From a checkpoint of a small audio embedding model: activation quick_gelu.
Rows from block 2 of a small audio embedding model, named by matrix and row number. Rows with one number belong to one neuron. Each number is 128 + 24 x the weight over its row's rms, rounded and kept within 0 to 255. All counts start at 0. Numbers have three digits each. After the name is the row's rms in percent of the matrix's.
After each neuron's rows are labels from the 100 clips, of 14976, where the neuron reaches its highest value: "strongest on" is what is common among them. Only what is clearly more common there than usual is listed. The data: telephone keypad tones over noise or synthetic speech.
# fc1: MLP up (model.blocks.2.mlp.fc1.weight, 512x256), inputs 208-255
# fc2: MLP down (model.blocks.2.mlp.fc2.weight, 256x512, transposed), outputs 208-255

fc1.220 103:132071128088133107157157099117142145149159084142117181162108115133130127087082134152124127138088153136108111115110122132107163110139134122154106
fc2.220 098:126141120133104173166142128130121075060104090153150111154083131129154177142112134073119098115109141115157119097118109120121102102163125141094130
strongest on: key "6"; first key: 6

fc1.478 098:098105133156170174149143128111191101150145089108177127127129109123101144115108141089092159148065108133135135136131125120128114154142134149114137
fc2.478 101:106134167141142202149116120151106129099160130143151192093151125104136148119130088102144145106163151100149161161169124129152108154136116127143164
strongest on: key "A"; first key: A

fc1.307 122:157163165073103147109140128106137109143136129143132153125112142141126149103130172122111134142113107120126181126109121117121180131111140107144132
fc2.307 119:111175158122144165129122120151074145119151118138101156139164120106117110156119115085154147116161173089129120135109117106088117121178143089140158
strongest on: key "5"; first key: 5

fc1.460 143:139115139093136123108115116146154113130096126150161140116087113087121128139134117155099118117093130138178159126083101114112122143162139108115107
fc2.460 168:138187124108174148142113128198102091110163123160121155132158149098158130159098095119179146157128141089129110119111089165114152120151115123124145
strongest on: key "6"; first key: 6

fc1.459 106:120078116119118149168131138111145110121151108115094164127100127108130139132134166163090115141128150119121127117078164140113182137171161133124143
fc2.459 114:120101100109125158139157130119085128126126153105203116123096103166109162126091119166119127075080131150109144120137126072138076112127136131112149
strongest on: key "0"; first key: 0

fc1.106 100:168095133148097135150120162124159110109145107090160133118122131092136155123124112110127128184118132130103141134060107133159137128173147104115081
fc2.106 094:118090080118090120126174060114138086105124144129160116137141111143091173101108135105123143093109128141091109151128085159130123125114141128099147
strongest on: key "0"; first key: 0

fc1.49 079:091107194167106137139160131108172100126161085183156090125123082070103154107108122143086100131130150152098169132147118077150094080128134130110136
fc2.49 075:148160185093143148190120102105111177103160143140146149133134126142127127131127110143137143123093164143160139125135129169152134091096113143113142
strongest on: key "6"; first key: 6; first key: B

fc1.244 100:142143148112153157143144123119154099122092094137187131184129095125110151127117165086084101126103133112114147114112145136113074179104126109113141
fc2.244 095:131184170143115113084116149111109137124145125107144184088170145131111080114152137091163127155176129098133097161157108118160128145153140140133134
strongest on: key "5"; first key: 5

fc1.351 101:146107122087173135146134141111136125122118099120103138120137116141142122147151174140118121149148107150143135099081195125132151176152162163168109
fc2.351 085:119126159119119169133129127110108144153140115104130098121171129148124102130142119078161138105181102166125095144112140135101162121116125118118115
strongest on: key "5"; first key: 5

fc1.238 086:139113102103157193127097150096177168149105155134133126134135113151143102132168144136144093192134085155123095126127161141097133122168135077110092
fc2.238 072:084139114156143158114154124118121097149142142150120135181132118109131180125157110141139149088099173112138134080113093110094113135137171124139123
strongest on: key "A"; first key: A

fc1.187 083:113133106114123177126080095108115113133148114125103172105131150118138169146092131137105126125084087133126139118098080122121089146106133141127127
fc2.187 076:127139101110095093107143141139156144148145100115143147111090097162154094151109128097145087098141144128108113143099125090113133114123139097158131
strongest on: key "0"; first key: 0

fc1.266 090:109098099137117165175132107130152125137099066145155164160093086124175151120115095142151136118163109106136104081133115148193175080125142149125098
fc2.266 077:157155107148109111118103108133099106085158147140169132115131137126125145090083114123108164105173116119136140085124094147161157131079105118127112
strongest on: key "0"; first key: 0

fc1.399 089:114099131096092108138149117122168106170103099136190126119135121106133195118098155129116139170137138130126151135083133123127146146112128096137142
fc2.399 078:119140108124170133131141117194122123100165129131144111123131146114125078106133127123134111127096134114177160126110140104137098069129140107138200
strongest on: key "6"; first key: 6

fc1.436 081:116110135163130122119148149130194121161100110142121183089127141148147124117109111152106156110125132135098156115096138128143104100160098122081152
fc2.436 069:157146171135113157145099151125143166107122112120121163142121136125108130111135158110119169139144141112156147132145082159074114145109100119104142
strongest on: key "5"; first key: 5

fc1.93 096:159106109117115139121173098122131115119083122114141087131158078110093132123123103114086142155160119183146146101112107106174099132139091127140127
fc2.93 106:119146110088140170109138093141130128063166154084166142094107148143118137142134128139119126090147140100138109125115125145124125095138133139123164
strongest on: key "3"; first key: 3

fc1.403 094:135133128149147141132153155132134141118111099120125144133112135082121146115141125148078157135112140141097131111108169129137089119107130129097176
fc2.403 077:106146137125128128128143137134098108135137126122131147188140147126163137141111105139164122133156122160134038098118132126119136136145142126100129
strongest on: key "5"; first key: 5

fc1.354 103:112126101092156139146125091124135109141146097155100154167056146065118113116159163132147151169111130148124110119110123099155127114153119112076105
fc2.354 123:117110148092133087087132142131128153115164123100131152119151074162152127131130156149144126086168120137139115147083123098091086121150132087123130
strongest on: key "0"; first key: 0

fc1.312 084:133141141131140155141134138160158099121144113116121120079068156107148123075103121127123174122128122125143061135136172130112151163096128133130136
fc2.312 072:147146114146141114158137111099128140113120155096116147170112098169105118123140126180106105105113137146100116180164131110174132134104172157144167
strongest on: key "3"; first key: 3

fc1.437 102:143084149153094106161128129132127151135133131104138102118081107128131133143115127130116174151155079137126123095114134109169094163170111114105126
fc2.437 116:123158127128135160133165121137152118057128151138173110129138152113119126128147122116132116119126173108130080149110141121144153128125177153087121
strongest on: key "3"; first key: 3

fc1.85 089:148128107127152136120145124150140132091156108119085129146117113129151162145094195152117110131142123146100164122117183147138090122144140120123086
fc2.85 079:128101090155140128093101159129097080126122118122173116136091109125084163107144135136089125117080103133135159094160111157131118102139156116116127
strongest on: key "0"; first key: 0